{
  "cond_dropout": 0.1,
  "norm": "rmsnorm",
  "activation": "gelu",
  "moe": "top_k",
  "num_experts": 32,
  "moe_every": 2,
  "shared_expert": false,
  "patch_size": [4, 4],
  "optimizer": "muon",
  "grad_clip": 1.0,
  "lr_schedule": "cosine"
}
Rows from block 3 of a small class-conditioned image diffusion model, named by matrix and row number. Rows with one number within an expert belong to one neuron, the router's apart. Each number is 50 + 10 x the weight over its row's rms, rounded and kept within 0 to 99. All counts start at 0.
Before each expert's rows are labels from the 100 images, of 14848 (inputs lightly noised), where the router gives the expert most weight on average: "top examples" is what is common among them. Only what is clearly more common there than usual is listed. The data: drawn small creatures on textured ground. In brackets: how many of the 100.
# router: router (model.blocks.3.mlp.router.weight, 32x128, trained with AdamW), inputs 64-127
# up: expert up (model.blocks.3.mlp.up, 32x32x128), inputs 64-127
# down: expert down (model.blocks.3.mlp.down, 32x128x32, transposed), outputs 64-127

# expert 23
top examples: small (72); caterpillar (41); purple (25)
router.23:47 55 52 43 42 49 56 53 67 44 51 46 45 33 56 22 40 36 58 35 47 44 46 38 67 50 36 47 65 36 54 55 36 54 58 59 39 43 51 54 42 50 58 66 54 55 43 44 43 45 48 55 50 48 42 51 39 50 58 44 50 62 55 46
up.4:60 46 52 50 42 56 59 40 52 47 33 45 57 43 68 47 41 57 56 52 56 63 42 65 52 40 60 65 57 48 30 63 57 50 57 42 59 42 55 39 48 37 68 41 52 53 51 46 46 52 48 43 63 56 48 46 39 55 36 65 75 46 52 47
down.4:50 50 52 36 54 59 46 42 50 45 49 42 11 57 66 72 53 54 49 21 34 58 59 54 50 43 41 57 46 50 45 43 45 57 44 64 50 54 52 52 48 47 55 50 54 45 51 33 46 73 34 52 55 46 21 48 49 47 44 52 53 47 56 46
up.5:61 62 37 48 52 48 60 53 52 40 41 46 49 80 51 55 57 58 40 40 43 55 52 42 59 45 52 49 58 54 53 53 59 47 52 23 61 55 51 62 39 44 42 47 51 42 53 53 50 61 48 34 47 53 44 57 66 44 49 33 52 55 58 63
down.5:53 53 45 49 49 53 31 44 53 53 49 41 27 21 47 73 51 54 45 16 42 48 54 58 58 17 36 37 53 51 40 58 44 50 48 69 51 50 62 49 61 47 47 52 58 49 52 51 55 63 26 59 50 48 32 47 62 49 31 49 50 36 48 57
up.6:52 51 40 36 44 67 43 45 52 42 49 60 51 58 49 49 56 41 47 63 45 59 47 40 36 47 49 39 47 48 63 44 58 43 67 56 38 55 56 45 42 35 59 53 54 44 55 54 54 51 52 38 59 50 60 43 50 45 67 51 47 44 40 53
down.6:46 52 54 49 57 47 57 44 40 44 52 68 48 39 48 46 34 45 43 38 52 50 40 51 28 37 63 43 59 55 47 74 46 30 33 46 53 58 41 53 29 50 41 51 61 54 40 42 47 73 45 53 47 37 35 71 65 48 51 44 56 62 49 49
up.7:63 64 44 54 42 43 52 44 31 55 50 45 70 46 51 47 43 76 58 61 35 70 38 60 72 60 42 71 44 54 42 44 52 43 46 56 60 43 44 52 65 65 62 61 56 47 74 78 54 43 55 64 58 60 42 50 51 42 50 58 48 50 57 55
down.7:51 49 47 35 50 56 54 33 52 45 48 51 75 70 35 57 43 40 58 47 58 60 55 55 46 58 51 56 50 45 49 57 58 58 44 44 49 56 42 38 37 54 56 36 60 49 27 25 50 75 52 37 49 55 52 61 54 49 22 57 43 64 49 39
up.8:58 58 47 61 39 23 46 42 51 50 54 56 93 62 60 63 67 42 66 37 43 38 38 50 66 72 57 41 56 44 52 48 54 44 61 48 55 47 55 53 62 42 62 58 54 48 59 51 44 53 58 45 65 58 58 47 44 52 55 49 35 42 43 45
down.8:44 58 59 49 46 49 68 62 52 52 51 52 37 33 43 57 60 52 49 72 55 38 54 59 42 61 72 37 38 54 58 63 55 40 55 44 48 45 44 36 28 46 48 57 45 47 62 86 53 41 45 55 56 48 67 46 31 50 52 54 50 47 46 72
up.9:59 59 54 27 39 61 55 49 31 31 49 27 36 34 49 58 43 58 57 59 49 51 56 53 58 55 46 70 66 49 38 52 69 38 62 65 55 50 52 44 75 49 65 64 51 49 47 58 63 59 38 49 54 44 27 51 61 38 40 49 53 52 51 45
down.9:57 53 59 67 58 57 60 51 51 44 53 54 47 29 56 36 50 59 49 47 76 42 33 44 54 44 64 46 47 50 42 31 43 50 59 41 51 43 58 43 41 49 42 49 34 44 44 77 54 29 75 58 46 44 66 47 50 44 39 48 55 51 47 44
up.10:48 45 42 56 69 52 50 53 38 40 47 47 62 52 57 63 51 46 36 59 47 59 36 59 40 68 47 66 51 44 67 28 50 59 34 46 47 37 56 39 45 48 53 47 60 56 58 52 38 71 34 29 64 45 53 51 53 39 54 42 46 58 47 58
down.10:49 47 56 42 69 51 42 30 54 44 45 46 41 59 53 65 52 61 49 42 39 61 67 58 56 63 47 55 34 54 31 58 48 57 45 65 51 50 41 48 47 54 57 60 52 50 49 23 57 49 58 57 53 51 25 47 53 45 34 50 53 48 58 40
up.11:50 52 68 51 44 47 39 57 45 69 50 48 56 36 59 48 71 47 58 71 53 46 62 33 58 58 38 55 39 40 92 55 65 50 40 59 52 55 47 53 63 33 44 41 47 48 37 48 57 51 37 52 46 58 66 57 66 52 47 55 40 45 50 24
down.11:53 41 49 39 54 58 41 44 50 54 49 50 30 54 60 72 39 67 51 28 44 52 55 50 47 44 35 52 42 51 14 52 46 49 36 69 49 52 47 29 63 49 48 53 49 48 50 40 58 69 47 51 52 48 30 48 65 44 43 49 50 36 61 48
up.12:53 52 39 36 46 39 54 50 51 28 44 42 41 39 44 45 49 56 50 48 52 66 46 51 59 49 43 52 39 61 45 56 58 65 40 67 51 59 40 33 51 47 61 59 60 58 41 43 32 60 45 44 60 51 51 53 77 49 48 35 46 42 58 45
down.12:48 53 43 44 44 51 40 43 57 40 50 43 28 26 42 70 56 65 49 05 46 47 46 57 60 48 37 36 58 47 40 55 45 56 50 68 51 51 53 50 57 46 46 41 61 48 50 51 61 82 37 50 51 45 23 58 53 51 44 52 49 41 51 55
up.13:54 59 43 53 45 47 54 55 47 34 50 50 36 41 47 19 54 57 59 54 46 64 45 42 62 50 32 46 52 46 42 38 79 49 62 48 63 50 40 32 31 46 51 50 64 41 48 29 61 64 49 50 43 50 45 55 53 47 50 42 57 51 49 57
down.13:47 54 47 52 53 50 38 53 30 45 44 56 89 43 25 43 60 45 45 60 50 54 50 38 40 50 51 60 61 46 49 60 60 40 49 45 81 45 36 58 44 47 45 57 54 57 24 57 50 55 45 53 50 47 44 32 42 51 57 57 51 56 47 35
up.14:59 45 47 45 53 31 34 56 60 56 43 46 39 43 57 48 37 46 51 53 55 59 61 49 37 26 34 54 43 49 30 32 58 63 70 71 54 50 62 52 44 58 46 30 48 56 69 36 60 56 58 52 37 57 56 66 32 55 36 59 62 58 43 47
down.14:53 52 50 42 47 56 36 45 60 54 51 46 32 34 46 73 49 55 47 16 37 49 47 68 63 36 41 31 48 56 29 63 49 57 53 62 48 51 53 47 60 43 48 50 65 43 51 56 58 75 43 58 49 53 22 50 63 51 45 56 54 28 56 56
up.15:38 41 52 63 52 56 48 51 41 52 62 47 78 50 45 58 50 61 55 56 54 40 50 55 50 82 31 40 43 47 44 55 58 25 60 47 46 46 55 29 55 41 36 67 57 54 50 41 53 49 48 52 32 50 51 52 73 59 53 41 53 27 49 55
down.15:55 51 54 41 50 61 44 52 52 56 49 47 28 37 56 62 33 69 44 24 37 56 49 64 51 43 58 37 51 52 29 56 50 55 41 73 54 50 49 45 56 45 47 46 61 47 50 37 65 57 54 53 56 48 36 56 67 51 39 57 51 37 65 52

# expert 6
top examples: caterpillar (90); small (71); grey (29)
router.6:56 58 53 45 50 41 64 47 52 62 57 61 41 50 61 28 52 51 48 33 39 37 48 53 44 47 39 44 39 39 72 47 52 49 60 47 44 41 51 49 60 63 42 51 47 55 39 59 47 44 57 51 46 56 39 45 49 46 54 51 56 52 41 64
up.2:50 45 48 49 48 47 42 32 41 66 53 50 67 51 56 60 55 46 47 51 52 43 42 52 60 44 55 49 42 43 40 52 43 48 53 47 49 59 31 73 62 53 46 37 41 48 48 47 57 52 52 33 64 54 51 54 63 55 40 55 50 56 40 42
down.2:45 55 43 58 55 66 44 46 48 67 51 54 30 51 50 48 55 42 53 61 48 45 79 42 58 56 46 44 50 62 62 58 50 54 45 54 54 45 52 56 46 55 57 50 35 54 37 66 54 67 62 44 49 52 42 50 50 53 49 47 56 39 62 68
up.3:59 50 59 55 46 58 43 46 58 62 41 58 34 51 55 58 52 46 53 68 73 54 73 37 54 28 50 55 53 42 71 53 58 28 44 40 53 45 51 75 46 45 40 36 54 53 51 54 57 58 44 48 44 50 46 58 69 54 48 53 51 64 44 54
down.3:53 45 41 49 50 53 47 42 51 52 49 38 28 40 45 79 55 65 52 14 29 51 51 61 68 36 50 41 41 47 42 49 45 73 44 58 56 48 57 41 64 51 45 44 55 48 54 44 55 69 34 48 52 46 29 57 50 47 28 44 53 47 49 51
up.4:38 54 54 59 49 62 64 50 53 42 55 46 47 49 61 45 60 49 51 64 52 48 51 45 53 55 69 61 82 51 43 54 60 52 48 16 50 52 42 37 44 44 43 49 47 32 53 48 44 57 51 49 41 51 46 49 60 45 63 50 50 47 63 76
down.4:56 49 47 44 53 39 60 44 59 52 45 50 39 25 42 63 51 51 50 13 37 44 38 62 69 29 51 31 53 47 42 62 47 60 47 80 51 47 52 44 67 49 51 45 61 48 40 59 58 61 51 50 55 60 38 63 64 51 22 53 54 43 57 54
up.5:58 68 60 46 42 51 52 48 35 58 50 50 65 60 54 62 76 61 53 64 28 36 40 61 43 37 62 54 36 52 47 61 63 38 57 47 51 46 54 54 60 43 43 32 44 56 54 54 46 43 58 38 47 48 73 47 51 55 60 30 51 62 51 50
down.5:48 58 50 75 38 53 36 65 31 64 52 44 53 52 63 48 40 57 39 67 44 38 33 51 42 50 66 69 52 52 58 53 52 50 61 55 50 49 50 46 34 51 37 61 54 52 67 54 62 29 33 59 39 52 61 51 55 57 65 56 51 68 39 47
up.6:50 47 49 55 46 58 49 41 52 41 48 40 25 54 60 45 51 62 49 50 43 59 38 75 50 42 52 47 46 52 57 44 68 39 57 41 50 50 43 45 57 54 52 61 38 59 47 41 53 44 28 46 65 49 52 48 75 48 46 57 47 51 52 53
down.6:48 42 51 38 48 65 46 44 53 40 54 46 15 58 83 63 52 79 47 43 40 59 44 36 45 47 40 35 38 46 59 47 37 53 39 51 40 49 54 42 44 52 50 52 59 50 53 51 59 61 61 47 57 42 33 46 46 42 49 53 52 52 53 69
up.7:51 56 53 52 43 55 48 53 57 64 51 33 36 42 53 55 66 49 52 55 38 42 52 65 41 38 61 66 30 54 50 48 69 38 63 37 50 56 64 42 35 49 38 32 37 49 28 49 58 55 52 48 46 48 62 51 68 43 54 46 50 63 49 63
down.7:51 52 55 52 48 67 55 46 45 71 50 52 39 37 66 66 51 53 51 31 34 59 65 58 49 44 61 56 55 51 67 61 56 43 48 54 52 42 54 58 64 63 56 54 55 59 15 51 36 44 38 58 45 43 45 52 56 47 59 54 54 53 49 37
up.8:51 50 53 48 46 43 46 49 44 50 55 59 28 18 37 39 56 51 47 54 55 43 57 46 41 79 54 53 27 47 53 49 63 60 46 56 51 45 45 49 34 51 56 51 61 48 41 34 60 61 57 58 44 42 67 46 44 53 46 51 59 45 51 50
down.8:47 55 47 40 56 54 54 39 49 53 47 32 31 43 49 76 48 68 47 18 37 49 51 62 66 53 51 45 34 49 41 46 52 62 42 66 61 45 46 39 58 51 49 39 61 52 50 36 50 73 37 52 50 45 20 56 70 47 32 53 55 46 53 50
up.9:49 55 61 27 49 62 26 51 39 51 59 41 51 39 56 64 55 72 40 62 35 44 63 40 33 74 46 39 37 57 62 50 70 59 47 55 56 46 52 54 55 52 42 51 48 55 38 48 46 66 58 50 53 37 58 66 57 51 36 45 50 67 43 40
down.9:54 43 35 43 47 58 35 32 59 36 53 27 38 64 35 76 48 61 47 49 51 52 44 41 65 68 53 50 39 56 31 55 53 44 62 38 55 58 57 60 55 62 54 36 49 48 39 55 41 73 67 56 47 41 36 56 54 47 43 37 51 40 46 46
up.10:57 64 58 62 44 67 45 58 46 53 45 39 39 38 60 76 51 46 49 50 23 41 44 66 62 46 56 52 60 51 55 60 64 54 49 40 60 47 35 65 75 48 56 58 67 51 55 61 43 28 46 52 52 43 50 47 59 48 42 43 59 36 48 70
down.10:50 52 50 28 47 47 51 56 48 44 47 43 11 50 66 39 57 46 54 37 49 47 61 53 56 73 76 62 45 47 72 46 44 50 49 60 47 54 55 58 44 45 61 48 54 46 71 32 45 29 46 44 51 53 39 74 35 56 56 50 48 45 44 51
up.11:48 51 50 36 51 47 35 42 46 41 39 54 31 22 46 15 39 59 46 61 42 63 30 45 73 46 24 73 42 51 42 47 45 56 40 65 36 51 35 70 42 48 56 44 57 50 41 55 48 38 40 44 53 44 53 56 58 48 50 42 52 53 53 54
down.11:44 60 50 58 60 53 52 34 49 45 46 33 80 56 27 40 62 29 46 65 41 47 43 58 51 54 65 51 36 52 71 52 45 55 47 52 57 50 44 49 46 51 55 54 65 55 51 57 54 56 29 53 45 46 54 40 50 54 39 48 54 51 44 63
up.12:50 51 56 57 52 41 48 49 46 48 52 48 71 60 45 48 41 23 55 60 45 23 39 54 58 41 56 33 42 41 39 55 50 55 48 50 49 45 45 63 65 47 47 48 45 52 53 38 34 45 42 33 44 53 60 48 56 50 44 36 56 50 49 41
down.12:47 52 50 49 49 51 55 54 54 47 49 43 22 36 49 66 44 64 51 60 64 56 57 59 42 47 55 53 51 55 37 38 50 47 53 48 36 51 49 57 59 49 44 47 41 41 44 63 51 67 70 49 59 53 64 67 41 47 47 54 45 50 54 60
up.13:53 44 56 48 56 44 47 51 60 61 54 48 55 42 35 65 38 60 43 52 46 45 59 49 34 58 45 62 67 50 28 39 57 47 62 34 42 46 46 65 45 49 39 48 54 47 59 40 57 50 51 51 29 51 41 76 44 52 31 48 63 54 46 59
down.13:56 50 38 41 49 43 54 38 52 49 50 40 33 44 45 76 49 63 51 11 39 53 46 60 60 39 43 51 45 51 35 46 57 69 58 64 39 50 63 46 62 47 43 39 61 46 51 44 55 68 43 54 47 47 24 54 67 48 26 45 52 46 50 54

# expert 2
top examples: large (72); blue (61); purple (39); creature: butterfly (31)
router.2:45 48 46 46 47 54 55 35 37 60 55 54 58 46 60 56 46 39 53 40 49 40 53 46 49 48 74 35 43 54 65 51 46 44 43 43 43 50 34 62 39 54 36 40 37 59 67 54 39 53 58 48 55 47 58 46 44 51 50 49 44 44 34 43
up.4:47 58 50 47 56 29 66 39 54 54 53 65 61 41 49 59 54 53 43 47 45 63 59 48 53 50 53 57 40 65 47 49 62 42 48 47 51 71 38 51 62 61 63 53 45 32 48 54 40 48 59 57 40 66 24 57 31 64 59 47 52 43 44 48
down.4:50 67 51 42 44 60 41 41 47 66 39 61 57 49 49 36 44 62 61 61 61 45 71 37 57 57 41 48 59 70 54 56 65 49 45 55 55 75 68 56 48 41 51 46 43 38 54 48 50 65 65 58 71 46 52 72 56 59 64 59 51 47 55 36
up.5:50 59 43 55 55 29 51 63 16 43 61 45 60 47 64 53 60 40 47 54 34 52 42 58 37 41 57 43 41 55 61 65 59 40 55 50 81 48 53 42 51 52 52 56 45 52 48 52 66 54 54 36 55 53 51 68 54 57 60 36 51 58 53 40
down.5:50 68 48 66 57 54 47 49 71 49 48 59 80 50 48 34 48 40 45 52 54 45 27 28 43 59 41 48 58 51 52 50 40 57 52 35 68 47 38 56 49 40 47 45 53 49 24 48 69 44 33 50 46 52 58 40 45 56 52 56 53 61 42 47
up.6:23 56 58 65 42 44 42 56 35 63 43 63 43 45 52 44 48 43 70 31 53 59 38 45 33 48 47 56 52 57 43 62 55 57 43 56 46 44 40 46 54 19 60 59 38 28 62 51 47 47 60 43 49 61 38 62 38 55 61 41 59 44 37 54
down.6:72 40 32 48 50 46 49 54 66 52 49 49 47 53 44 67 48 54 41 53 51 42 63 49 51 40 66 48 51 59 49 54 66 56 66 49 58 44 39 63 42 34 37 47 51 45 44 50 29 47 40 47 51 34 43 23 51 38 51 66 40 49 32 64
up.7:46 59 69 51 40 33 44 47 61 36 63 50 34 47 45 59 42 52 54 25 32 48 42 30 70 58 42 59 61 64 51 68 27 65 54 56 44 50 51 45 41 43 66 49 44 45 49 40 37 44 62 66 53 45 53 49 50 46 77 44 44 62 72 45
down.7:61 45 30 40 49 68 56 52 41 78 58 57 54 50 61 41 43 39 50 54 59 49 67 56 53 53 53 43 77 57 69 54 42 63 53 44 50 44 59 57 54 48 52 49 31 51 18 50 35 50 49 59 44 45 51 58 54 43 42 36 52 54 55 70
up.8:31 32 34 44 55 46 29 57 59 52 37 47 45 34 66 41 60 54 49 44 48 55 46 46 29 41 53 50 43 49 52 51 40 50 52 51 65 49 41 40 54 31 40 49 51 46 46 50 52 62 51 38 33 46 39 53 45 38 49 55 36 38 51 48
down.8:68 37 66 40 59 40 40 49 56 71 32 52 64 43 52 48 50 58 44 49 49 54 51 53 34 45 49 55 56 47 62 56 52 60 47 44 55 29 46 61 49 32 47 73 57 52 50 49 65 42 56 53 60 63 44 32 41 30 45 68 73 57 54 49
up.9:46 61 37 52 64 36 54 32 49 52 69 55 33 42 71 66 49 54 48 48 46 50 47 63 59 50 52 54 60 41 48 42 50 41 45 46 74 32 46 53 42 41 54 58 52 61 43 44 34 47 54 61 51 75 40 45 56 57 52 54 71 35 37 55
down.9:50 54 56 44 41 61 38 47 47 48 56 50 43 42 47 38 55 58 56 55 71 46 52 44 42 38 62 55 54 51 39 64 67 41 33 52 50 38 47 49 41 43 42 68 42 68 59 48 44 60 51 51 46 23 50 50 46 57 42 25 31 42 42 42
up.10:41 59 29 63 42 34 52 41 41 48 64 63 43 55 60 53 49 56 61 52 40 61 42 56 42 60 40 65 41 44 50 30 54 54 55 54 55 45 35 47 43 62 53 40 53 45 58 51 39 46 54 53 47 62 36 46 46 48 67 52 70 45 23 59
down.10:46 59 61 58 41 34 54 58 57 68 45 56 64 52 53 54 47 63 42 43 47 37 37 40 46 58 39 41 48 31 61 33 45 44 52 60 36 43 44 43 47 56 40 29 53 46 73 54 51 45 59 56 71 48 58 53 49 38 63 56 37 47 32 34
up.11:61 49 28 55 44 44 45 47 38 53 57 58 54 49 53 36 65 37 39 45 37 57 34 48 42 60 53 55 62 46 45 68 61 56 59 51 56 54 27 42 56 58 31 55 54 45 54 56 52 50 45 42 26 40 35 82 48 51 63 57 60 56 65 58
down.11:49 42 47 44 35 44 43 49 41 47 68 43 35 41 46 29 47 60 63 64 42 47 62 49 48 41 76 33 54 31 43 49 46 47 38 60 36 51 51 54 49 62 56 43 50 62 39 49 43 53 59 55 57 67 54 53 38 39 42 33 56 45 67 52
up.12:36 47 60 54 38 64 39 50 40 53 53 60 59 60 37 60 51 65 42 62 37 54 48 56 60 57 63 47 73 56 39 45 32 46 46 41 39 50 39 46 52 45 47 40 54 44 66 27 60 60 56 47 54 59 49 45 44 61 70 70 58 40 33 73
down.12:47 57 44 56 46 50 57 50 72 52 52 33 67 53 24 52 66 46 54 55 54 54 25 42 44 54 36 58 35 51 55 62 55 59 39 56 48 45 58 73 56 44 55 42 57 52 49 49 55 44 37 54 58 39 55 61 46 49 49 38 36 51 33 72
up.13:60 58 38 63 54 20 50 53 42 47 54 56 41 46 50 37 46 45 54 41 54 65 65 61 51 58 60 52 40 49 46 29 25 42 47 66 67 47 39 35 46 49 59 61 58 47 56 66 47 46 48 41 46 57 36 52 40 57 53 52 49 43 53 64
down.13:43 56 53 55 58 79 52 53 42 35 48 34 18 50 49 65 56 58 48 42 48 44 65 63 56 29 56 49 42 52 35 41 30 55 42 57 61 47 57 51 50 56 45 64 45 48 60 61 47 33 57 43 48 44 62 54 55 53 64 43 52 32 50 66
up.14:56 51 46 50 56 34 51 41 52 43 68 66 36 43 48 46 55 37 48 43 46 53 51 53 52 50 56 43 49 57 55 64 45 60 45 58 64 81 38 48 53 66 45 45 32 29 61 48 48 46 53 44 46 67 28 59 43 74 46 36 61 44 58 52
down.14:47 51 42 47 25 45 64 40 38 71 71 35 39 54 47 42 60 51 61 64 36 51 49 60 57 56 55 42 40 45 56 56 56 59 45 58 50 62 61 52 58 62 38 44 52 39 38 47 46 68 29 63 58 36 56 32 56 60 47 49 50 54 51 55
up.15:34 42 39 50 51 46 41 57 45 78 56 56 50 44 54 42 65 38 57 43 40 47 51 56 31 43 55 55 44 41 42 55 71 49 60 50 64 68 46 41 56 29 40 33 43 30 52 51 61 65 53 38 29 64 38 82 47 36 46 47 60 36 47 53
down.15:27 47 55 57 46 53 45 43 58 49 47 56 47 63 45 39 57 52 54 52 51 54 43 55 36 61 32 48 51 70 51 57 49 42 53 53 57 44 55 62 50 76 71 55 52 65 42 38 53 62 50 51 34 64 52 47 52 83 42 38 46 40 57 52

# expert 20
top examples: spider (82); blue (33); black (25)
router.20:54 63 59 49 63 50 51 75 52 59 44 58 59 40 42 51 57 65 58 49 49 48 46 45 51 60 41 31 32 46 51 34 46 70 48 48 41 45 32 70 69 62 48 61 72 58 60 56 42 50 59 54 47 43 40 33 46 47 52 38 51 66 41 37
up.5:46 51 57 73 40 43 58 44 44 53 52 20 47 40 53 60 41 39 47 59 41 49 64 44 35 48 36 61 45 59 37 41 60 37 57 31 46 52 39 64 60 36 44 40 48 49 45 57 54 65 44 36 51 44 51 47 37 58 60 49 42 44 43 46
down.5:41 47 59 67 54 35 48 25 53 46 44 65 49 48 50 51 48 49 58 53 40 45 48 39 53 73 57 45 50 52 36 60 46 57 41 37 52 53 43 62 36 52 54 47 45 47 80 51 60 53 54 35 52 57 35 58 40 57 48 41 57 30 52 43
up.6:59 51 40 59 34 40 48 40 53 55 55 55 53 54 46 42 42 60 51 47 48 58 51 63 74 20 66 65 48 44 55 88 47 65 49 58 66 54 40 49 34 49 46 61 48 50 37 56 57 45 65 41 57 51 52 48 39 54 41 55 58 54 48 33
down.6:42 64 45 50 42 56 33 47 64 43 49 38 45 53 48 38 52 54 47 39 52 45 38 52 43 42 43 53 65 48 39 46 52 66 59 78 59 57 51 41 50 52 38 46 51 60 43 60 56 43 37 47 53 55 51 61 48 46 68 44 52 42 30 36
up.7:62 52 52 40 44 25 57 36 56 31 61 47 59 47 42 57 58 65 51 58 55 48 54 62 64 45 43 61 57 53 53 57 50 55 42 54 52 43 44 51 55 39 70 60 65 57 49 55 66 56 46 43 62 54 43 44 59 48 59 37 46 32 47 48
down.7:51 64 47 47 42 47 58 38 59 68 62 74 52 39 33 38 51 38 51 64 61 47 42 60 46 39 66 59 52 50 70 35 64 49 58 41 58 38 59 44 57 54 52 58 46 58 20 46 51 42 46 54 44 51 54 26 31 51 39 59 56 61 41 33
up.8:40 32 56 41 59 53 31 50 63 63 53 46 37 54 28 44 59 59 41 62 59 45 57 53 40 45 42 54 50 48 47 59 49 52 50 37 44 52 40 40 34 54 47 37 34 40 44 49 49 73 20 56 48 66 56 35 47 51 46 64 59 10 41 57
down.8:45 62 54 35 47 32 51 55 39 48 41 35 62 40 41 46 58 46 44 60 45 54 37 38 65 32 41 51 52 44 53 54 42 36 36 75 44 54 67 46 47 58 42 32 55 58 49 48 57 46 58 38 54 56 49 53 50 45 44 48 37 71 56 59
up.9:60 55 40 56 49 56 42 52 39 37 49 54 44 47 56 38 37 56 45 49 56 63 56 52 71 28 54 40 31 56 64 63 64 31 45 40 83 59 50 66 54 46 58 49 54 52 35 40 47 50 44 58 58 42 62 49 31 50 44 55 60 58 46 41
down.9:37 65 36 40 50 47 41 46 56 56 38 56 58 77 48 41 41 58 53 43 45 66 42 56 29 57 42 62 50 47 48 37 65 64 47 55 62 69 64 26 35 28 44 43 48 49 57 47 60 53 44 38 43 54 29 56 39 46 41 41 46 30 46 66
up.10:47 36 52 57 50 51 52 73 42 99 42 57 51 52 44 53 54 56 41 56 50 51 48 43 42 45 51 45 45 41 47 44 63 36 53 67 37 48 41 53 31 52 56 50 58 51 58 45 40 56 29 39 43 49 29 52 46 45 49 50 53 15 37 27
down.10:60 41 35 61 43 62 51 46 60 60 59 42 44 53 42 60 53 52 47 44 36 77 47 55 39 80 68 57 41 57 51 36 63 49 54 43 55 42 38 61 32 44 52 77 59 46 53 57 33 44 45 60 56 48 49 65 46 45 55 61 68 58 43 50
up.11:56 49 56 40 53 37 57 46 23 49 45 57 64 68 42 43 40 64 46 48 55 55 55 74 34 46 60 41 68 50 41 48 59 58 48 46 59 51 53 52 65 42 50 52 39 51 44 23 59 57 42 40 60 60 54 52 45 51 26 54 53 36 53 32
down.11:45 51 48 58 57 65 62 47 45 32 49 53 47 58 29 64 51 36 55 21 56 44 50 56 51 34 52 49 59 54 59 70 44 46 51 39 41 52 62 29 56 53 46 55 45 52 63 56 36 47 54 49 49 40 51 40 54 55 68 38 51 52 43 48
up.12:55 41 57 34 61 52 27 36 58 52 49 54 69 46 29 49 36 46 48 39 51 35 50 64 46 76 42 32 52 47 58 59 36 48 46 68 51 43 47 30 49 52 56 48 34 57 62 46 53 42 59 28 41 52 33 55 67 47 65 52 48 40 48 19
down.12:43 52 53 65 48 44 34 35 50 37 51 43 59 47 49 54 59 51 47 50 67 39 50 50 43 77 45 64 55 56 56 58 58 54 65 41 45 44 40 49 66 42 48 70 76 58 44 41 52 42 61 62 49 60 46 53 66 55 58 54 51 48 51 37
up.13:50 56 51 43 48 40 53 50 45 39 56 42 56 35 59 49 43 63 39 40 43 42 44 57 63 38 53 51 42 53 55 59 30 34 58 62 54 58 27 63 74 49 46 53 44 42 24 51 39 52 67 48 46 36 69 31 39 41 50 55 51 66 58 51
down.13:62 44 56 53 51 56 45 61 54 46 56 56 69 22 30 41 53 58 54 47 52 68 41 40 63 31 54 41 63 60 41 46 64 59 42 72 41 50 66 40 44 57 39 50 51 53 49 65 39 43 59 44 46 58 55 61 56 52 76 58 49 68 53 36
up.14:51 47 45 39 57 57 47 50 54 50 48 59 43 52 49 42 57 36 52 34 50 48 60 70 53 30 66 54 42 35 37 49 60 50 42 46 59 52 54 54 40 44 50 47 22 30 42 53 81 56 45 40 50 58 56 54 43 52 63 62 53 37 57 57
down.14:50 55 45 57 45 57 39 41 62 59 50 52 52 48 54 54 51 43 51 62 46 53 40 56 36 35 67 36 66 45 68 44 50 44 53 50 65 43 54 43 51 48 51 57 40 42 40 64 46 38 24 47 53 49 67 54 41 55 52 49 52 61 41 25
up.15:46 57 47 51 50 36 40 46 47 47 66 53 43 45 62 42 42 62 45 34 57 52 43 53 74 47 60 56 44 55 52 51 52 80 56 43 69 58 29 43 58 57 44 56 55 36 59 62 46 67 63 55 48 53 69 46 44 49 50 51 42 76 62 55
down.15:42 61 53 51 48 57 50 45 45 49 71 40 54 53 56 55 53 52 51 50 53 42 48 54 43 56 50 57 38 52 61 59 50 61 62 35 45 60 59 49 43 56 39 51 63 27 46 54 52 61 54 62 31 28 49 61 58 41 53 39 60 53 45 51
up.16:47 53 52 47 63 70 36 47 46 35 58 65 50 51 42 50 56 50 42 40 44 45 44 70 30 70 53 34 45 36 34 33 45 62 58 60 46 46 48 60 72 61 49 32 38 32 45 54 47 50 53 44 40 53 43 49 59 45 49 52 48 40 61 53
down.16:48 53 48 61 49 51 71 32 47 51 58 38 59 54 61 49 61 41 64 47 58 70 58 42 44 67 54 29 43 41 49 55 45 56 46 50 54 35 55 47 47 46 52 46 46 45 55 52 42 48 43 44 53 35 42 51 54 53 46 56 51 32 64 34